From a checkpoint of a small contrastive audio-text model: encoder activation gelu, encoder layers 8.
Rows from block 2 of the audio encoder of a small contrastive audio-text model, named by matrix and row number. Rows with one number belong to one neuron. Each number is 500 + 50 x the weight over its row's rms, rounded and kept within 0 to 999. All counts start at 0. Numbers have three digits each.
After each neuron's rows are labels from the 100 clips, of 14848, where the neuron reaches its highest value: "top examples" is what is common among them. Only what is clearly more common there than usual is listed. The data: Morse code for random letters and digits, with fading, noise and interfering tones. In brackets: how many of the 100, against the usual share in percent.
# fc1: MLP up (encoder.blocks.2.mlp.fc1.weight, 768x256), inputs 0-127
# fc2: MLP down (encoder.blocks.2.mlp.fc2.weight, 256x768, transposed), outputs 0-127

fc1.12:434554378445537551485463503520490476482611478514478482430424558483437460481408526541382461485546493466455504507469497517535585550501487486525454475560557527494458481474440430477498456526452533551532515475543504497455485523454456570577501502540559421521498526484507605532636515488567450492516489439592448529498548419473522398502464451503473475487381569542501563532406512544441507471528
fc2.12:483517516434495526427553580466509523528408493457468533504462470488463432507494608502358484407525416438484558521588509572468507436426539431503565519494573449602527416547385591462532607459413562534460468647528538404596521550479476462418459500485474501509529529520422508519452532486523510497467485589454460532512554496512494487461532492525391503563565511522519480563580493563544522575538
top examples: pink noise (46 vs 20.6); reverberation (36 vs 15)

fc1.294:505557586418597494458443532419507526519464537576458486509533480424542561528521495541568572470537471470455498454495488553519528579476480475452493530461384500568541564466543487424502491471411383568491558431478480469477491483533500586559472489408434430500428542519474460567450461448478493501510486452539428489478503547521542339439512489494558593480450502478552560482495582537524455542494
fc2.294:510449513485500540508416478482421534506562501495515549483489467493596494493530592583428460466460478520557513534549537414402561462550405520502446522465460540507562495506567469526459523457561489483535442472574470567556672518538474526517435518473423503495487528489620518525542464501491509567596540508447462426500478478521532430555528440470498526566553534522464576451548520571436508564465
top examples: reverberation (37 vs 15)

fc1.683:478475386484503511476464511475470467528535502504453525465485567471515544553472461541444534522528483496483432543529528520538508471502482513467553438448528504646552465498457565435437433472538421476540556514510543515493467563620543512442471494449594468430436465483525512539503471443459509493557427377479503700558554594436521494543484570541478412495413579477460457510535490577465517455430
fc2.683:463536502458457489472501417484510500474461448549451399450427399464548545512503479472486534511571529516524475512569456539484507492501499590552448458533453568577629492442587432556545460524435373506558420546586601491482485476449510579537373459423451502575421523586473557550519522544608519467523563556450557524602619434454516521488424515572518497556500507499435487518503489417467488394497
top examples: tone: low (65 vs 33.1); reverberation (53 vs 15)

fc1.168:469525566384548410471534490522485531536381536494488496470470458445493436542548425498492528433414492640490410452501465456595522522468513564462477466493579527523508447604588502592509523523487472548555477450563489415481544523529484481504507485498457428553586461523443490440447485602467480498520493486455422488533451410491501473562576488538511547382595500548477615557451457464485562528512
fc2.168:504482441520446494504521526510536489561589548489445471467573482466511583554483522456461508460416475461495518541440569469521438458522433413507433510503515446516507393492461401507477554533508507547477653497509548524583570458477493452540492470485488582485555490430472444466457485483568517454514498521550433547583571512460447504486471544514568537456466444520448458397515409469512499433576
top examples: tone: high (82 vs 33.4); speed: slow (78 vs 33.4)

fc1.261:473481376537585533486477520504662558486561541539478560530526473501524390505513439545478456542453518466468560480478457468524423488514417538410553486473408464525520485488500423477425378448470417455514494546555516471506450483523580472397505492527473475495537445455520547452434467592536499492519540580550523487482549513489477525511427475437418601487505507552501475512545505562501460442450
fc2.261:503520523427520533535484550417517504463424481506530502488552472519468454495530518448461424599620502574520462554530507521471427412432509472532493487515551500565512435454474488535421479489557507575409549484539503521599373435451546473419567504531530489428489413524473481599527430515525375496415520468515505493502477547498556431540507434559440337552486613493403552428543559523434523593469
top examples: tone: low (67 vs 33.1); reverberation (49 vs 15); pink noise (47 vs 20.6)

fc1.200:416488554461505422425466444462491540496478452476503511482477517527457462473445562417543510552496500531528532476536528531473515504538588508559475528516400496533595486477548515545457345527482612459475518488538417413450520463589478442483528382489515550462584469446436516514496457494438491405482468528475497414498523506431449547400501476492388402397495579466518510502429522463420515443515
fc2.200:406534525533489466578503545501478622550627528550446562462471596523422541398496514521526488561600484607462464554523537472534516525433490483490504530514534513543450597525580564512521453440424497462476433456534522468534426513491550483433480453503536557447505515520442505502601468445373447514467399524469480498540399514491504549517459527561498525480522486513494497511520530590586525557550
top examples: speed: slow (100 vs 33.4); tone: low (73 vs 33.1)

fc1.744:493427571449427570505480516440484447538534578477427509475500503462486574467450551556505493553473533392484579514517494542494458497551513512507454532508500512511595419529427474501479488433501483548507529560591455544506531515465443540543544504462490477446479582503447563514556448576504521541452492547474549568414508409530457435561438496466475548378507475512532497527473471466539494398475
fc2.744:477503502434561529463487478451474469557479543473423506433555509496443588527450433458447534438473318537546464586452494445446477446552477485532646486456527501536442470568460496538489516552549497440548494491422560496523587466496453482429481461470502530480548474427512564552492579484482601508460511509576509495443570435507474448504469533529545432518483423522474536474580485533482590519523
top examples: pink noise (50 vs 20.6); the character "m" (29 vs 12.5)

fc1.221:559533424442530512561539518505483472473474480492426502480471561533528478577474506474499516545497530488516475495386465598541497473470521462467505428492556535517471477515522541548535360490548546482395446457455522587495489469476468343530471439428524506604414520467578492573475369474549475453463486491582536454490498566532521460484523468457442541508548546474461558440535456428500400468446
fc2.221:481461483453453492633430429547560512407512504634465477469545568510478564536524456540569427626508514526556390493438518501532513545442551510534466447506438466522477472553451589481550503504516469428453517412514475581416602502548627533542539480565437498531494453532522476470519515572562480490462504520529494598529590472531476498458489435485489546407499448477547496447548504531573465514536
top examples: reverberation (90 vs 15)

fc1.41:524542424430586488438547475545578583410543523430536573525527507500392504476427472411539487440538487471489507520542482528418544528439501530508466417498510404504459523458454489512544550534497493485503544570467616393467524560462415499502605493525537450538429513536495499379493505429489519503443451465443503570443517487575496508515505421525452492572513594495673543522492525431422528457475
fc2.41:537572519553445481489464556543517507396513393469449451530514504580544542433564553471629477499447452502506528463512496494476471445586458448494490423505497501497521408573513540591453470565413437546549519468510400559468553537486522560446524420563475410443542494482502548597522368440447592467512562549502545488490614585496456524525488562482580443481503519393456541526524540530501531603532
top examples: tone: high (65 vs 33.4); reverberation (46 vs 15); mains hum (41 vs 20)

fc1.233:466457503588434520410393448495484494478539442477479519423579509531540482482509466485425462467532411543411424548537566489446533512471464532465454394530452483567505503500514510452461451464573458477455561513460557593449488536543446429453506468449494500373498440522468571446532583504499536542548506548471464437442486409402563548481532552489494442510513507516546463476459514475557493514457
fc2.233:470485514552439463476515500504555436489474410367535431543537421548467530536547577532526609512581507438488508447580460491432422533534402513491497498428446418579585547531497527534576491494456449579547513495536452441443477520409550483484561467524540469415476393512494511549462502473508504479402570486452498511554601509450537520442537507542469463457472481582535421521517536406564484482461
top examples: white noise (43 vs 20)

fc1.92:426522562551477594448431474507507606583422514567530448383531526482556406485480479495514547499479469491479438535468616579508519531438471487408514456442510501487459425458513473478502533503475490478499457612514473538490520569568555575557582444486550431472601474442499467473530473553436513518474437444366399550500425525458492561538580458500513441500421500441529470537466445516617569580472
fc2.92:535533578501431524522495570481510425416444537469421489446389385564440514395459564523461537469401498515426485564447496524559464513517440514436418464493520541528493557544479536559506468553528509443496582457517595432525540435541439452518510504456502518499518608515572552480523476507481469493450443466489563512504486483483380603558492544560583487542546424498536479458582517461475439528493
top examples: pink noise (44 vs 20.6)

fc1.627:473552557451535422483517503487495521493466433523513500580476524578539449485468578436490558461456523416434382539461488563520471407564555554527552498458599546374372463528471506566569568477456540483463482462390565480502450472455527419440456555511494570516505485515446544503497412475523472403519410415529439546582467599464417452474453552549407514527481505400523474498494459458507526476513
fc2.627:536520437510420475456611491531515502494418489440594563482425544437471447516471521545506502622629461507552509527474479504438495500519533595484528541457532541538481504445462571513528431518435491468598537550479410494515453544457448457570516482434635531502532499506499523572618483518443488460520430611487431581498441469533474575533448473426462469515436444516366411510498525552475513516489
top examples: speed: medium (80 vs 33.7); tone: low (68 vs 33.1); reverberation (65 vs 15)

fc1.657:465617533402541516442457446533442563489489602599490487510498509462483466499498483526527482519536394446479497519477403438456450544550515529478446599459498441537454531484535545567474467504412427478500484490526551454473564477528509570530553579516518505463440492497483429440551550546492374479522450445527501503440484503603548442534450486540537431426565535554524503459516521511442535452483
fc2.657:442495482484455557548535468552528477539516467483460424537501559549559500549489573417498421429383548518504502447578454499531496505461556435454552553510584482618575457474553561498372553478484495459494470382413598557514459466558512574522351486513566515510487507560448486481467585552456467424450531499513497539517536483556568402510547573451517486568438513504479526419550564453472449570523
top examples: tone: high (66 vs 33.4); white noise (44 vs 20); reverberation (33 vs 15)

fc1.66:528522528525537391509497532478489544497515454574403528616517464434542518435511451488510472482551519525560430550534545421486566543424508561409458458615537461486409423498563522441478482469605488507541450461451499528468497487448470550550494424418500351471509469556533548407544503429454405484447529436444479547556502454548544535480492552519465445510544494350492408561495473561452490544558
fc2.66:493483566621486554537414454415492437507492582429563468552447451475591542537489396464475535501328410495537509499464530479543502530516508427486490522463533447561457529556511479565517526605514536571519499623559491485483589551526509415492489527531500597478499478506474464574471464445530586416550504521473441459566521435512563523508512518503551524511467439475432556482527395615436416509475
top examples: fading (60 vs 29.5); reverberation (51 vs 15)

fc1.208:495511444475397428552564471424471520535574543469478573552475522535534514558524560470473490503524513477434542483514459444537420460481510449370533493497493495512480461443437508572464582561501430438455522560514408470484553486512488545541443585515476447554473488410483510622520518501543471497540424502565633417506496501515358547471587524459553545478468467462293498461571449453473497476557
fc2.208:335490545450594464517527483385505507441431552510538404515557600494478604525510465482400433503482473450522439457413472543482503474462514523434444454553455538479514423518461573483510487494497514502512556503470453615478452536495487461439519577502527470557559502464479458578573524486505552501546498545515585541507378600578502498446512484535523470529488512503485620506457599538439537521508
top examples: tone: high (70 vs 33.4); speed: medium (64 vs 33.7); reverberation (50 vs 15)

fc1.148:367507515453565430507497516545497569457503539432497482476472516497464494421484452495403549466474434504515466351505428448457439494362450526452505477501439502485499465461533480480536539469544455501549567468460481467603510463523486404520515447497501462406464509514536555448486502461477483432496448498499513464490588482442464460471501391513532427461498475553588474533553494524385509412582
fc2.148:470494516517450527476499397526529400455530472551346594508512427536506569552516476462557498449475482564373498506445603518490489605393458451460565492530529561538503571492536433441546537536511505566408521477574511484563497462450466511454503497458636489473532492440461478514547503531437457531526576594542509541596491532490426517478481419479550495431466484582509471460484414518468510442438
top examples: pink noise (54 vs 20.6); reverberation (38 vs 15)

fc1.593:548488453488523511473471505466506464541410497497524460532527447473545441531438540417551380567532493547528478582520461485515507425506510412404538561393570491571550504533471486549483495417582573574486386492582492548491526460582467452481545451434511592461504623556548581551504512455482424519496464473545488468504487454491600402488474512412493535437527515557520492514461595490521575518520
fc2.593:492440449539508432435625447534588545516512544502489477385503526500403582529479575615492539515460539455493429421571481538465513476525507507452507593455509561492455475587419499485513435477506440504568504465493512621434580513515571500529513560439471490578496519484543447403547514507505463502493454433585500499451581520493528467482517588492519553526476495386430491491503491545445549537481
top examples: reverberation (93 vs 15)

fc1.541:550466486539538501501463528448427446409518566339554498565543430555513623437524481386563472490523433535549548494446408490441555539413499481421511505514404540433552377432558511444456445484541535519552548402490465498451474444559537442424518483485504544451551500462548439442532557495505436493486512425481504523554505513415565428590515426525505421477520462468547537477403491513549455504507
fc2.541:538472447462500487436535520474505475375526523556456485543443425514523559518480486539509508464483430457513501607508511551455508453431438481561373563545467435400493521514509563424511465506535535474465466415465576439511401523478529535543471568473592438458485504499499464453489608603534416556490508474530515425551490544591530389495499444469493418502527446477588547468466459576494518513454
top examples: tone: low (77 vs 33.1)

fc1.376:478430482440542430545494466518522519435455473476453621560452425551453432518516500520513534459375565492517451528514496503400430502550493476464456422498577570482469457415594490489505437451375474500491531482457534494507463452476445421501418428483408406366513461392506514437567509530602444428541555541413449445461486632457414472429439399499545515561505521510434524517466575444488469512494
fc2.376:506550546525477511580597470442493563485554591470521552523490453505558481507471566496486481514485502587569535511445508446518421514435591498555447494550545556544422509386504567443451401461525483445556494466487552576437480473413391456499507520550489497564474476534478550645556538394529438505539447445576419501456477468423559556531495552500563540503519489535536594484489485512450552497457
top examples: mains hum (58 vs 20)

fc1.574:412533540545463447512549450560513538400511455467433469444599512399472508423523549434387505543469445493503514473501419464531405531519559547448481478432483451518523431436404502415508502413571581454407414458488550464487517454548494461400555466545524527431503440425537538507557418447379503483530450489479434452516490476469530509550540458530531460571516465493552494509465485526399550497488
fc2.574:439558582466512441530554435458483441553440546482450477532513577490496443497514384569461456539509534506547475522440531522548577517522427482407497594510445580461463601485423496489574571442505445407375518540483504503463492470488525545522512504541477521549354523453403530533485531437486458461504579613527482630513530491512559446524410502482462578538491584565522589504578423373456425515416
top examples: tone: low (68 vs 33.1); the character "2" (31 vs 11.8)

fc1.370:519471415391459387430546502540506505476380459488587480483456504388448507483577446502554436569497512513444558430521443470544561368469465541541467490461572504460469466494517503550443476467443478456611533535438489528522601604426421439588594464554496348446453456612496492490541553524465506554539497511464556436452401423484532523444483473518467498496494545485559561465550555494459428465528
fc2.370:555547638501492500486451498365603416566466428436544566583474503505528612518526503447558572524457479423451539537457526447483440457424483442464494377506490504441525457412422544530498431524549506494519536523455482420491484518547501499473491480492525476491541560507529458525563465512623493535469520516513481520512566454458500479514463568490393497455491472483445527461409536486561600587515
top examples: tone: high (67 vs 33.4); reverberation (44 vs 15)

fc1.743:517461479567537538464459438509524519464544468535474484584521555458566526535532475422462512491424528579476479509505457396548553553650474554515545476373481432483515498486555544509554466484458420483429547506479483424485439622499525402557407493491558506484461524484555497600508403575467559537522526588478547447597414469468500538561512483509461570526477478505465484398475470411510419537474
fc2.743:526471468465426590494465562476523506487463487541471451578468493522616489456621451567403560617570516508486427482471542486447454481482534503568440510516529524601556438405561491587478526523533468476501510552512473566420522524436501538536510514502560465580496524515456587582546512538496499522477483556475499497407545533403489484514505541533529547550522474613538506414540603417521528567458
top examples: tone: low (76 vs 33.1); white noise (43 vs 20); reverberation (34 vs 15)

fc1.100:411544573509506501548468455461447490534535535453589555447476520562488450471434599598480545516472498481492493489452433516534495469593573489522495512528502488509475409544491500531571457537482505454468528518492539449439534437471523452514480463551510515502479449548477517492473496483586533527412473464550576572472513484381546467499518437515506484463535571391536522515539522562648453439554
fc2.100:601553543501472462560508443503478401531534537521372577488509508574452437465508467599508434475488451435517470522489490512482493534579452534450480493471685493529444537498457649443546510566525516478512498500550538555466580524497423533551527401499563471561568541559499526504550515453571454495496516417591446490618497479507551432498503496463487490528441516489380487589480491480501594487440
top examples: reverberation (75 vs 15); speed: slow (65 vs 33.4)

fc1.158:512427477528474487525391469522436439483597484520439537571554504563440543454537483524545465541506521536558520536511447406422596449509525436556456527459453439474459449452477506481493542510414501475516512530529500434510470525498555532479520426522475388483526504468529545442597401548467463516557405510569491534543409527552381484440469463428482492458425476545536645481522491475493464590577
fc2.158:424483475516538423484482482516532503569430453465560497525489524500504444465499500407515514536487460461578420502564554459488538504496513472507518457468483410495476538477481404512452548454494515426448460513470475604577496486426516545545508494423476489485492591513538490605497533514504530508456547391352604487436379526532592573451580593471554429557521476498494523418444501492471456455497
top examples: tone: low (66 vs 33.1)

fc1.246:404512472513507517552529554503510607507533532423582425498485562444482536511502571619550504508534509443487519620492551507445437534516600483451493470431422581453457514490486492464480511452389542482446454423438424445458570492404523458469482423428531572454519541532440530517565609453365520550537540504560415518495519579557387522438397439549476529438446602564575475541471536490419558476428
fc2.246:461476514378502439607400391492479474549477495521458619555517418532493452424482483411521513536416510570554509413526478456395501497521434440576491471484450475428489548548479461507573407528442498450512508440488498571474552528441491506542504418544564581473439408502517457526554418524457523501490475503457604487501620487478451402578468533553459466553437471517442472499493474536559555437585
top examples: speed: fast (76 vs 32.9); mains hum (49 vs 20); the character "q" (29 vs 11.9)

fc1.434:427456397481587416599463502569401521546419423516461479494472535443457533465511521425466529477517533495480553482596457505514461454503447529512479429544442495500566487412510526512346454488458461578567478570559606496461438512556548550596515467511486376522441461543514478444477479493489481601540522535553514541489452542492496485538416502509484565522482466491560461500532502564422615534509
fc2.434:431491506447549513590469542451500544443563482430421422456456485503525609447488457471502555395370543511501471571539524563503426553480495472470413520576514544564527478540545488573447529602612520496514574585479410521402524538552524493481461429508524427487563550502484568603419480387650522598542595622501446494471557511414554527549447480518504456510501497491401546430543555566469572492469
top examples: speed: slow (98 vs 33.4); the character "e" (35 vs 13.9)

fc1.747:445456458548449468489511588451453489559535429493471456490508537426478496571505511435373514431544512550478587485534454464454471421418534626471448450452498466483527478528518492541478494524422496474494550534485491552554461384543418470451477500580490492521510491521500496557472608485465603491401471537480486599402406487501493454423527549454477630455519486457570618442555597459575511447469
fc2.747:443518473529472491538479569521503453543520411484421555376428607408571426482524477544477544549528442451424613492518452577432525433470468556492520475530553484551459534493531487443449447455512573526512539503526480573546496527522499444452476449501576439550454490585496474413453426535469476558480431571516486525529478393502503447430510495554427472575443557488501471378515531556475441552491
top examples: white noise (49 vs 20); reverberation (39 vs 15)

fc1.393:536434455514472515515425468547541393533581471492475570415485489509494555454499527548379494464487494532509500578494507548508589434517537492525464470518479482480470437458492474563466543505512499470498465601514513429449388517485483513588502511403476505466522507522453477462493509455458460472472527538428511530508456523496569322492499416510507643539525494469494541570464444540500480474461
fc2.393:442542487501529480483479472490521454472579522541508454517396429554545488372461447517432529441520515504535488460464529497538560438483484422513558552481557477477451514542583480497494475390471568443516425538472487437625526546586532558450515547513510523548451519504501520414575506529464380530446518302475460473457554470496468507499465491454494525508512475512472471493498475490461477578514
top examples: white noise (42 vs 20)

fc1.404:581510521589425555553521554540506523504409480457608556477436444435544408417420539449558472554475451460528595448514463525530488417483409455476532441510477456440498465510569468587508521471457639510468499424496562472542504462477529462485530519447610453475501491544494522419575464553452523380522489550574445492541534531469484541589485514541405562506366459517469513595466409441473587520498
fc2.404:463534483609444487561502509610432494610551485449442573536432435494478469493510556482480519543476505434541512512390555543500571534530583454607500509435506434468426445511488442489517545535474472524489424459596448573487613565437376518465413581574529587536419350517521514559526607471496486482518501387540511476496573487493610554463537524489469466499463463559444484474627493426497575426487
top examples: speed: fast (95 vs 32.9); pink noise (42 vs 20.6); the character "5" (36 vs 12.2)

fc1.143:495537559492560373425525563503615598551641513466486439546558481466436471436516442553482433529481493419408423510496529482458547496425485485428525424478422593528451500494525468454506523600513457541517514482475481502472544518465494464496507558455517486495552500448505432416530573525529437465523511572541528411628434482422489577508433477461513348542578510490514448546495457490558501479596
fc2.143:484507504513551575559562532491445537456497554558446582557568537455471458569489465471518532485526459568457425562470458460467494426596585419498467487514493441533512512607473526530547596525497502522544460491562541456459502481565454521454416511487443486495535485475541531549454534507526465643505472409578450478382522441512484555423469460516439468471505470592493503577471459589546517501511
top examples: white noise (41 vs 20)

fc1.757:523635538501508436470456551545536517548504436445501551621493480572516485479516471425421527500450508520609514610436393551416432506484452460475503543566455499451537516534501501497407518536493645477539607449560500539544457466407518538454498562479514450575557426355475472464527483465526588452468524433535450522480503516527469544393521441546484433551545496481519546531492576543538518485453
fc2.757:500536458509434568445438460547579478520537456504550486456505424558548560472517381562504517475507485397479429533520433560544566528514491463507430488439565459497404507416515470625433522516511446537505470492558523536463494453529545463485472461512464459541551528559388524584503547523515439467451418510490481468506461524500512558579508413567498474508552490467562521534560438502458513526439
top examples: white noise (45 vs 20); pink noise (42 vs 20.6)

fc1.401:516450570505551515410526525536424527490556506425502482564515462435364548622497522482495531469528510486579512483390472482442465622440523476445436530464499495526478471509570525514510560537462548514338531491506554447548469583540467531477461422437520466471511433373521504404538523496484537454476589587396382482573478440588512601386465559515509544517456482400449478443520432535511595498524
fc2.401:484543567473462520482409420480500471430496576599506548507562515558542430494504490426487541498468586540551455577518449491464466492417553499494518501575468415423481550501407478534517506445438555494534546475371376461509544516490566542455552517518594562560554481416536507514605384514502564507551513537538523509446565466542492441393513490495511443495610460533488526455489546467535499453454
top examples: pink noise (49 vs 20.6); reverberation (45 vs 15)

fc1.304:529466495517495493539445459448567525463548390472545482478420491426441462443513413461506422574516472553510423522385489464484501475525572500503478571416547456548503527404574559544444480520401532468480505479438525464539507450525465434490423485519577540514420466466461480542450455353516576477558463505419543514441431483501410514563499434496472526451486439474553559465533597506498543510496
fc2.304:573437531463458437424448498522439434568511438463485425537534412479461557432430567500544470543470548521553556490490506527453578491412528544524534517511542514485536470388494436486544512445480471447448444499388400544416506501518554526572461397492475472459530510538527392492443453438460449453472532501494583541566597474426503460561572505493491556454505595541517556545454557502453486517479
top examples: white noise (51 vs 20); the character "c" (31 vs 12.1)

fc1.343:513536493432509416436545481467415486462565444422538482494474528561524487422497477467484457449434547504524498506393404420525528519422528422479528538490483495426521464412402555507502486590436488481573475466502543502490587528426510540430507501409547507474481536515572478499486502544522414510461453466531573568581553436531473502513559516603504483527479435480489480468510478483473522458581
fc2.343:452555535466569546545507504427530518539494551464512506512547559416570497392548521619474432530525538506484517565420564582576464455432445384534569577588531610427589518424502470458485487567535480486507548532532561339445562434479540520426504534488554529526505511463557477548540566535466526559518550498512523584455428441504418431482471498455504528472472547526564419487549391532556420480536
top examples: tone: high (65 vs 33.4); pink noise (47 vs 20.6); reverberation (43 vs 15); white noise (42 vs 20)

fc1.57:451502536457500557553494518466508406480566462456427449509393439482560440506527570503527543456600511487522497517503435471373510432460377523517518485558466511472520446493592484483500447478465560446559479429450590447461437454515496485478538444568417492381493420537521572412501539527472542485490536496499430567535511514580514504525514484501532521516572513523465522466567347500477526390602
fc2.57:502417461522596410495527559492555500554478493439477401428437515521511545518440487504496422566520358470467417544602538549487519564553520599555469523517465434540535451523489534524419496460495442536513531522490411462427517500473476441563516456501574514426413428529544447516495572476486545562517522530548487438434522499405414478583496452544447493520574455491475519487483435544470495436507
top examples: the character "e" (32 vs 13.9)

fc1.615:518558548464553528445530412470450422467507484549539534507519531470489489414538487516524522540511510547513500515442534444563419533493507483404539479561412450539429531535463498330586489417500496523542525436518464531515388545443486566445509513463603510374449580556462531492529458595513467491496447516467553508531545537506511518494487523500451459508509497539469511577500536458585492401510
fc2.615:441554489605536598497488486475520501563518571448533513449483447395502472500444426495382470446520541480593556503473516552463408415560450467432537498485426440494537538566433540546497473560551574494598486601504515410591540554480493518442457454468653592581519532421502481473500469512460565473399464568611481476519490487513479517496509502511495472509474457403487372466466518514457457449404
top examples: reverberation (89 vs 15)

fc1.631:510512521576502538448503463439560490524561413571458545517440543558518493557560447426464527457533450548512400440560387438587463500545520593499518354468594480455493485543501527490473483557546553558575556481407518568560420517490474618522482499528519498512553636439519525459573405516564563467514455591560562460430492433491491510414434546457439488471450494510544449508462573491502424418388
fc2.631:511572446626487517529384555503409445508436454402444446552501564576516549480582582497483633514548468489432489514410474504491458424456518510509521458457464567455488508560456503519530491480500487571513510533512465455499528477461647512494508476500508486463499455521567504394533566495482481494561465595483479618420481497574416479624544541507580439484457500449484530445514389505579585481557
top examples: pink noise (60 vs 20.6); reverberation (52 vs 15)

fc1.253:444438471435532499505526512557528495520559409482459486559425441590503487399555508537432486511498528547481601456425461434483461484407504474511478473516544517436476475458453486537535527474428538475385497442363478442513547465503600552463470473526435444504463438570532514493449550458448473436468520534414552629470557444438645498535443460505469511443515468556633440475520533463511488461546
fc2.253:499521471516571575502514504575623507474455454522329445565518512504533502515447503491490500516489530490518502510491507565480444522579501521503461526487502507544550484510622529413463506471538443513428502488460519492426503449464562528452505509536480578549419535513544483551485438558514592489527655555493470407495461585494495537524481492459540483535483450470585516463583509599524467558533
top examples: pink noise (62 vs 20.6)

fc1.691:438529473479487507517531465499464476494499554520541504447591451361465386540459428531491492476545432511586441483505470444521444580482519553467469464515570494519477496468436417480469517524585432523439476548492524510488478465476551446573536605556537554515532499399434566536607470531468434542481456583535432444571433526602481469511458510474445518478464483416518573452549447606566506470549
fc2.691:522500488451514487446516481462512533455523505507629479472469509489502521435434422499461542501558479449605445468451435557404508507407515586527467546462573466475562508541496475451513546559472559464421542469499394472410453463499537559510519520428474552564501538467438490588442539535478621474473492463485529497473474448506589461560473521490541517484438486433499496583463563591499424510398
top examples: mains hum (66 vs 20)

fc1.269:538549517497447511559470519416495501554466542548602450434494480490541474523577495484545486407452500462564487493524386505480431511496492589448592526447521553418458476438513495507409470465435480447529533460548543456518536477498460545601608433519531510464460511426577564561485505504585491434511495486508500552541520471384353517424563473435530499616564430439436463527470538483488372502471
fc2.269:466594503576558435488502578476476527428556431563515582425505447467493487477497443441560456527512462443450469509529536563518492578475484506517460577531521476403502553551406632540519530473537562532484508505533427423454601593474546520490505544489573538504426523502494460431462474546573513578519459530432456399521511580484526484462460517525513536565482506459501578522530496493465570402472
top examples: the character "e" (41 vs 13.9); reverberation (37 vs 15)

fc1.112:487517492471422562510417530468472471546486513502524563495555552442570572468449426456506506541526481567410531457508461532532494500542615616484491494478496446475514485556544537505432457604585485545485478590586421486495504623554514476499523553538535450508524409492460455580595474530515484459558568479515538559464490452432538479517456449567481447517506504528443535442564475417507506503369
fc2.112:582419533539521460513516531436485361523555510538472554499580497554489448405504578471440505543447476505558467528596523565422478590557452494454510470562459441462430562423484452560576444608488581511403476516498490529515543560457494394516535475537457481477560539410543519564515565511584478522407466491475515475474522509476419505540450557528477439480560503410448510466516593515494602527504
top examples: fading (74 vs 29.5); tone: low (63 vs 33.1); pink noise (46 vs 20.6)

fc1.520:537525434478450491573529493399520523530587375517534481506498505538567480448580523492402538553511412473456479528582455481542446616472475480421515497450485500469472569441573495453451515489490444499603525537471529539523479398449479483448447462541572625414480484462473467504508501487537528493493523474521410597436434536456569536496452533552481531527553461464566383542531551423560515524504
fc2.520:460569535392515616447466562493524483417440493525496510558487488482488586459495504466514569560547557471507577474423535515446458459601442487410507433513472562535521426474503594546472458531502414505495558547505413444580485566424551554497449458502563454534505549439477542503412453475490494525416536586502565522517534522492410371514521455510511502545477495514435455555442428497582628479491
top examples: speed: medium (81 vs 33.7); reverberation (55 vs 15)

fc1.89:538505494483498498460504502522491527559553535541520548433511495523443568554584534528487459538538459486395495559513471528399493455455535446449557559441548504451552479524528516428435439415519458570547456505516439608502545529484487505555464497535515521540419573543523613530488547459451525603475552501477447487559490492545418548406523531425533520459603511424461406562591469553530375476455
fc2.89:491575540503506588576486440479534475515549533439440455541455498504492437473504643406450562417513523504493427527520395468419446526540520567531543526491528491534477581568500515482422473550486560591481501491548542510541516497414515498490497513533468490504471532506459479581563428533404450461463468491427462552564474419571585479501586438527530574477510513481560531470510536395477485439645
top examples: reverberation (38 vs 15)

fc1.686:549485497531517602573451433447478465465546551490393509439460602474431520482410468562505461506424432547468467471538460437484550480510558592515523422497534448562522487524421572587462550565434510420512576483479580520534383432513483494572565551512459476606475476518534532492539505540441567423469457608460621414560447467567546492484554500495439499508540419479468578537500593465533522509503
fc2.686:521419463590552484492490441464509516484429457521400494480581467539445557553433472467504515495514504494461511521548467562537584488412494475471442527470497449523555539537618527510475588528457418486539465451490521506464409479483507547466527472486394426460474504484545498376457483553496419491427498512387508537497455483534469466508485400590465560415499453462420427494433480457426531472563
top examples: speed: slow (60 vs 33.4)

fc1.61:462419592496419545461537445477529442487546484577520521544548464486480478520474516551439521495438480530470437475407511377452486576426519436516451455412458447419586512568483506497465511510542493530438527460340525474468552549567438411499402493539625501478501412465496486616515525478512557526552505502457462502483489504509450492591456498491532479447499528549612415507464460488483535493494
fc2.61:418436511526531585470552519457503484438426499451414569607539602564533547474512508527501464537539467509357461461520515479457531629568599454549443494537495477555464578451549459497442396553509494497524470577491448522456431473381568466444512546549492577579577491525410603487473497529537586443550491524545521483471574470505502407525454505518500480517418486470456459557533425488413403477525
top examples: tone: low (77 vs 33.1); pink noise (45 vs 20.6); the character "v" (34 vs 12.2); the character "4" (29 vs 11.6)

fc1.134:476462516504545573533495425571411579513517463378542537551496483577531479494551598473486518514464451482496495433458470555440465566406437389545516458588517428542483477515546434539470487503491492528513563416545508486584529540507540376450539501501479513528469534488499416443591481449508478500451478485567589595463456482544464520561381455507533403414506432494508470523468639477446546462492
fc2.134:476552434526469493513485493457507467475573441604388474525525487472507416502482426499596481571516578607521533559630509448520535567506486492438541434444562515434425468465444413498514531397496474503513466499489497483514481558524552523538448424500481503483457443453441507444463456537424390598548488491459455414524507483461407588535485496491533462508454558500486550501528546472477418605483
top examples: the character "e" (39 vs 13.9)